Weights of a small segmentation model.
Data: trained on pixel-art sprites of 400 made-up characters on tiled backdrops, 395000 training examples, 7.1 epochs.
Rows from block 6 of the encoder, named by matrix and row number. Rows with one number belong to one neuron. Each number is 128 + 24 x the weight over its row's rms, rounded and kept within 0 to 255. All counts start at 0. Numbers have three digits each. After the name is the row's rms in percent of the matrix's.
# fc1: MLP up (encoder.blocks.6.mlp.fc1.weight, 480x160), inputs 0-53
# fc2: MLP down (encoder.blocks.6.mlp.fc2.weight, 160x480, transposed), outputs 0-53
fc1.210 147:102159136134164104111121143149144178089102102140108127117130130143086091143098150129140096149126136102096129161130155153134140116105059136100120118103138109106189
fc1.211 063:129127122177129131131098151135099090101140115100069123101157122112162139135145128113150139173074165126153139088165127159110117147162112150179159120141139158099113
fc1.212 056:116147087163127147127126126160089117113114104083131142129187170131131118135106146082100131150149098142118143121096134125108127120144145111150170109126100138109167
fc1.213 052:132154089116133154142078130156129151119141109116070124148180146145140143137125136070143155106090119165118162097147134151092126144149113123149146086142156090096121
fc1.214 150:082090140100138097123099137108116136132118114165126163095153151102134125091133093142133131075142133113127124105131058109115107121078108123118121118142138080139119
fc1.215 058:124132136115112127129146117077141098099121165150132155153075126128156128134174075174166126126101161111169145115139144101136100134118152193089116139137137168125112
fc1.216 047:105128118192131175133098080113119087076175155133109142104134118143119085117138117105144121168066142104186138091147114129125103147153124141172132157133151128100121
fc1.217 041:111145092142157110151108173141156072133133111111142111132140151111142165139114135091133145105082131140179090093145158118150135178110078166162088084131133131155142
fc1.218 055:147136106138135096106085135133148088113134101126096110113155117135153151153130137088171152128099134144123154120137108137102136149107091167136157083136115141105083
fc1.219 047:126160099175117156145152081134147121122136151108123131089178189137092111120129151115102152173126067116115101166113155130139134116132169092127119120170126126136170
fc1.220 058:164140135107139101154082151112123147131119133134098105133093110106127155145134124145142144095086174142142133116144103142113126152099103183135145125095141116108101
fc1.221 036:113162093135119086144082120159062132142130085110141112137100112118157113131122127110102141084132167079163141083128126163115099131128159135156157164105133111117141
fc1.222 211:143095119140100138100136098149106140150083131158148117130149111099116158131112154109141166138120151131124160131135160145132099110089127120087139126120128134133156
fc1.223 050:126137127115133102161122165110108137124163148113105106125140160093123125108119130080131116143109124136119190105141141161125103140135139130155131113166138116121146
fc1.224 247:125160106129144104109123139144144163108124162110113097135134146128127156138120154106119090086118139123140118132089110126123144106159083148110102136190104117180105
fc1.225 228:099163152128132126121117140097114095128180119115091118113120138171136111138104080139112112108122115114121135116084092143128149130167119162160125142140140131119084
fc1.226 047:141160078098162111126131109158155118141123147132147103132181147161138165144109160128127165112188119134111121136117163127128150102104116109143157139108134062123113
fc1.227 052:107155157167113142120088171127116142132151102076121122115166129100111121121144147089150104156100123125125139078147135125118140151139123133129129106172146149113125
fc1.228 049:090160119136134104152088145116117112139139111117086099149136139120171140122135132130179130155076172151160135082158115150112094161128091162163162137101152110110127
fc1.229 059:153148163143153098170078179129092130128139141091086093145157120133136132144148150061150111132114172106156131086160131142141146145125119152143165103136136150121108
fc1.230 073:100103128130149093125102107125119116114134132130149120132159116141124105138119132122137095085182093120095112116098127100130132097083123098092148162102130081083131
fc1.231 045:122170128127106139129110163099138151115137181128166100135142144134090170096147128104152149148074140152133104102169139134137111171066129171122142087119187096109096
fc1.232 061:130177138122153123158089145129103140133101103088093079142150122142119144114127135117158134123080165124166127109130099156124117159138110147161151101121147091108152
fc1.233 060:127147120157143135160087148147101167138157116108103069120184143094121128135123164085131138133105112124113125095144113159122156140146122140177163094130109142121135
fc1.234 057:117177134133124163120093159115130163149124105132153096160125120118096126099111114098143154155109159101178085123119111132125120152084090153125153096138197087098102
fc1.235 050:112181073141100113156115166154081154158116120104153070105187136144136111142107178061116117105129130124130093121129135144143111113131155092179177105107125070115130
fc1.236 048:088176141134166146088095136141136143125101153118128125156174128144111100149124160078171110143111152158142107116142128152120146126128143133078158109151168116058118
fc1.237 154:112100166139159105115114125095123137140069111170128146120137146148116093123130128135151090148146114140062093141128127129115124123090076140100124129114126084127184
fc1.238 051:144142113111126142140156128152139123132107152087178138145141103143107122126134094095090147116190085113129090147090107109093150117143140089119125102148136091114146
fc1.239 048:121115113097129147155154111105153120108166157148078137137105157140087135090114111145160137142100147131177178084142141124111099146124110192172098150141187117109133
fc1.240 046:130110103117151126108136112142159130146081106112159112110121118104161090144127157137078143096138104157093136142093127113124135119147142137139125109102084102129104
fc1.241 056:136124121099140115157097120124112133134133133137093105120100162119111149108129123160124130106096137146139170116152108127104122147092088142155124123101150089141093
fc1.242 054:153159121124139112128099153129126129135123152091095121114148146153138151141151147089170136117091119148105148102128115132108129153118121158154161070157133157123130
fc1.243 213:086114166134110133134105118091105106137126146176113140100121137145125116151165120144125134105139113105133120119094102136120119129118095129157129150110122155129101
fc1.244 047:151124074109149127103113147130128110149096104118135154121120108138178116145153146126178153111120105157089129143091138147123132116131087130138149087132088121131132
fc1.245 048:150150119110159104158086141110117122130120143083064096108150147126101122134151150096129131114095158118120145122150140153095129148139110141143127113119137075123112
fc1.246 055:146144130114100133145101156132129145129132147093089088164127124132120164108131110133155160101102149126160149090120109143105129165109085158164150087117171080114115
fc1.247 056:148140127104145152153091122107152125112132160148105122169093137135144176129143117142165173101089162123175131133141118127140106179104102181134130095123158113110096
fc1.248 047:116185115128136137138100141140108129147126149073092108140158152131095130131141178079129126085092129136169122091154143145109143161142100130132141080141131125107129
fc1.249 068:119149136137163107122117158140065158125141096083146098130148148122119112141118169107119125135118144139109137103133120179137142113136132109137170099140152135130160
fc1.250 040:116129096121174131180137144173117129153105101122140117136135129100189154123105132151140181092156158128145122143089118179155141108155118161124189098111109128169130
fc1.251 228:162165139137139146115146089122115125129136117133132137140128127113140148141086113136148111130121132099096154132146109138128107087148180161162125106113162110176139
fc1.252 049:122088153116138146127133130089148120114145160149105159140090115125145132115138097145146118149089160139138123115142132101106102141157136175094086144138140153097093
fc1.253 261:145140104125120145124129089089113133139142117109096163117118108074129186112121159156163118145125139106133149145159099123119121087169181180131150103114173133178140
fc1.254 060:133163119107158126172106128120099124121151120099108087137124137108131115137128161115160152142095165124156161119145109180112109153131109161137134124115160107123131
fc1.255 052:103179100107161135153112144127108137149106127123124125160110149120179142133144130125165135092089170141170094113140112167156129145139097150090142096126095110124132
fc1.256 171:140114131156138153124126124144117133155136130114123099143115131142127160122168146074145067126125110105123143181129135086135106122125158105143151155112150106151102
fc1.257 052:125150110140146116093092149187102132128095092101175090125162124132142072162123183080088114104174104141110117137124131141151144059148155112112145132112107108131139
fc1.258 101:137156118120164101122116140126142164113134096129159152145137153127066125162167156099158096112132157091124122135122143206143161115109083173084141127114141182098128
fc1.259 217:094159182135168152129106139077130112119160111174115138113117142151140126145119087131135162089117136104124140105101113142107138140129128166141138118127106118140134
fc1.260 058:135141109145161102133097178124117116138112082078115099121148150110134132147136159089119132167121145129133136111114152175107137123137122139138150080141158129086148
fc1.261 059:130139124148131097113118144123126081107154146088083129098147156126135121125126178101157129150110144123149166102160134150098123120162102136166127090149152113126136
fc1.262 040:135130104112127110141122142151144112099158131118118133139133133170119168130102169172143137136085158153172161106118132157152095120134122159173133095132191144124162
fc1.263 059:170136167132113105135144148096142162164124145137129100101098145103123168142133171114121151080173137120099080161100134086139154160066132127113120128097142104154117
fc2.210 134:122085141122128132122135101174137182103094107094109130146125113157140103146115150116137085150135125130093141137114139121171103107163085127134116114167160159099147
fc2.211 072:135148130129126090146131108117169144157123139132165128147128129145097141108139147105117114086175129110115136128124131106139150134105150140091161138120110109124126
fc2.212 078:124148163131110141133135147126172114120108156141118131140105096123086113127153090155136108170128135108167106152148105106150122152100102126096096126084111115142098
fc2.213 061:111130176136135130105138121106137093123100138117133145141109122093099112141113073154109094186152162107169108154104091117163120126092118143130141122104124146142128
fc2.214 095:090076128109115150113138132104107129097121151096127119121139094115156141116159165111119139132113083144115106179153149103121089124160160093122114132133127111151147
fc2.215 079:141102153159129109110132120167109167151153122118109088102147130115105131136136174091089145139136095149079151122121124154098187119133140059183143113136158092136155
fc2.216 078:157127141120139080126146122129125143164145149117147119126150156134112149123146173145132121112149115152103137141135138100150138111120152138122139135155129115139135
fc2.217 048:128133140121125094140127106156137151113118138172087138138094117130104114101143098140131116123121144110073164129116110143113069089135129125134183175107139089104124
fc2.218 054:130113135136119100131137102116123166122126123096144120144111153105110114112146135132077089122141133115115124096104118124099118099150149135159156163136162125131164
fc2.219 060:138139133121131137166105191141147122123111131132134136166109082123138133133120082139142126111150153112162120104134119136179114124107104172080138120070090113131084
fc2.220 069:140109162156137120084140094131127126137119150127128117088170159133138116138121144116097115156132119109095164099086121114099157121152148088140132144154138184114142
fc2.221 052:127101179154130113098152129113180117115134195163158128113149151155122147108163144153125122171100108110118135167121125088126127128113117148117162133162124171151113
fc2.222 250:108170162111097130154100130105104112126124123139150128143158109130102120110129115158117136130076131122092123125100131125135117136128108152143142150122165121110100
fc2.223 071:129109166137104145054160074136160100137111125141138147101121100127123092147129095152086116169124137126113114145101106103121133139101134110122104118142147160117112
fc2.224 279:099133153081129130127173174122130123092167089117140147149103126105118142144141132132089112122165137147124105119137122091136136133086170138133127103120148095111137
fc2.225 188:135105123106073129135086090124087113134086171132136130134153101075099146098135141150128173125090146139082128117119143114119079109098126105133141108124182101119119
fc2.226 053:119107159120135146122122150099122101100119140139131162143060118107140106115133100148135101150120118115145130150131101167141086128118130150099103108119113171129133
fc2.227 054:123135107142168098144113101111142134132102109153114115123123126142114139154140114149105118099142162119134118121115124092142103148115124151122126106078115064105114
fc2.228 063:156071135121136115111157103127113135124139136128149117101151123119123131107133135117079113134162089124084123157090118129122139111137157094140153150160123159103124
fc2.229 063:149124140134124125108153114124170146124129136138153131100130131136131142081136146163107151101134093113103128124103127124108100134127135128108132147124122116140131
fc2.230 096:137080112131119164080140113145076092088131124119106138128106111079127131136141127132061130187105131152148163136139130138137081118190144090130117121151151168133133
fc2.231 060:128085164146144111114124092129128098108123099148101125101121136126149111137126111150108103128145134120076176153098113121131112098165133097147127131182134148120130
fc2.232 061:165095181133140132094146117127158107116122162145147139125134124126125110122113108136084098154154127112107130135107117103119121119119128143099138185147119183118115
fc2.233 070:134157132112113108098120114114183102110093141157145168175098101167121147114133074145116122092137168122162124145161119102126067131117119166102132127117141109096127
fc2.234 072:164078126114168117158124108120129092116117146130125138094175173134169140144143134142139095117134129120071159143116119114135123106155140146096116143163079175142114
fc2.235 060:103079180126147122103159107107172118107126155172127161137111149137106162115142081177126112138107121114122157143154120102132119131128098175108132168156132163137126
fc2.236 048:126095148144142104158140132114131130134152105145106130114127157100141157120143114167084105129139121105101126124123119101152103137160111185112110138137085109178130
fc2.237 108:143104131110119155134144115130149162104066113118127169131150134152115128106149125109109133147136121126110138120131135146166105180191108108132117111180124135115172
fc2.238 062:107107158135123165137135131116129136097118112160087145098107184125150113131098118158178131140090136119143178117130126135146104146123105133128093135107102140153122
fc2.239 071:123113150127137111106116116149062128163118105091133099113152111082139101160132138099117114141163110132068089162092120145130159096105153087132165119148129128126132
fc2.240 061:091160126127156133140137154108110134092136144118104133144112154110133123133111089154182110148110157124172127128147123138130109126113118108153115126098123110114132
fc2.241 073:140103165123135134077136121136120125138126135100164138120151093100139101157147114113111111166164131129103112147091106157139140095125170098125130124147122180105130
fc2.242 061:130125142151154136129133079127126109115117096126132112159118119107117080118100087153073113173155142096144103115087099152108115117113133121146148147108119110126122
fc2.243 166:116080137120100126149132138142124135112074125168176110121147129115136094119121099146117148102124121134115103151121138141139128158155114100124119126133123120138141
fc2.244 065:103139134129114139137119140126108137109130125114101097162107140086096124136108108119082097134128138131180104122136126123102109151123116145153150121105135111125145
fc2.245 049:121078165154147130072120124139140130121127114143177147129139073103155108141127113149093120135165133129142131122087090122112128104118148124163143137124125186124142
fc2.246 062:134110172138162128099152092118092102119127109110146121093131144113153089167116121126099107186155121130103136161103098129109141115117163091128115132136122194114128
fc2.247 065:151105173138149112097133112143099136130126111102129106101148141121134114135128152126106101163152120137068168118099112142102154087134153078161159136142147160127160
fc2.248 049:117117150154155121118117133116136113110115104170129166121124097120135122115112076159107143137151180118125134128112105134143090123094136137126136147088110117124122
fc2.249 084:132123151124110152094139096109196093115126169169137169107138114148106134117136096165111119128126134114136127135127118061131105163117114132111057136128121136117107
fc2.250 058:135144139128111133103120142100139110116115167128116127160114135121093125123130098116100105198112153120155128142139111138093089166123116136117107129095128116088116
fc2.251 207:179093110118127109127123149118136159134108116096115136105152096106147112115116152113111134116146115109118134114162097134143119140114072156075148128147121120155140
fc2.252 054:120154106123134111146117134157094150160122075092115086117152138109127101120135163079133117088147104159120152139124138148131175115123143104164133099135150097152164
fc2.253 281:155097118117112137122125132169135141136124105153144129121118130101119140070101121155125166143128137118133138109162106120088151146133114134071138154149146121084133
fc2.254 070:167083153140113126090143103119152106126121159124161137102158129127119135135148118129078097145151107101097114132092129075116121106138146116117135154146119188094123
fc2.255 061:154079170135122143089139129131142119104130118160110119109141121125096117109118128127085124182107134136111173167121126117074100142127102113176122132142154144118136
fc2.256 197:125138100119137153119132120121110086122121130147141131074154127106133196118137100114136190108139175140170136101122134131133136133151120149108143101151096135123125
fc2.257 057:097112164143122134099166127102169123109136182163124161110113160111107165096143099201114111145082127135133115134142123086137100174124109152144116165126124159166129
fc2.258 112:134109128110087157118138105130149154109122159104126116123112131112158152101109099160099100158141133153133126110108109116125099139161144140175119135158168125130084
fc2.259 165:131121129138089130135081108125091100138118127146141102120150139143115114102160143180133163090097114133123131134120149157116102137130116082107163133118152116110108
fc2.260 063:117162145119107151113137114120169115135138188167135142137119098146105113111124103161125093104146140113126110108149097085150076175124113143082093117113103106144107
fc2.261 064:140115134132131129109124096117150137138145136150158151149137081120105123152154086150063093126161136102118093111099118108162129132091148117114139136120109142113117
fc2.262 054:150108177132136133093140077155113112146139132118130105108151127094120103159130141107098125162153117129064110150106106114108150135147144071147109156144140108078111
fc2.263 088:131125094135147154126129108089118064090124132148114136104126141167169088133111125169143134141104153123140208067125135146084137078176110118124123138147120169116122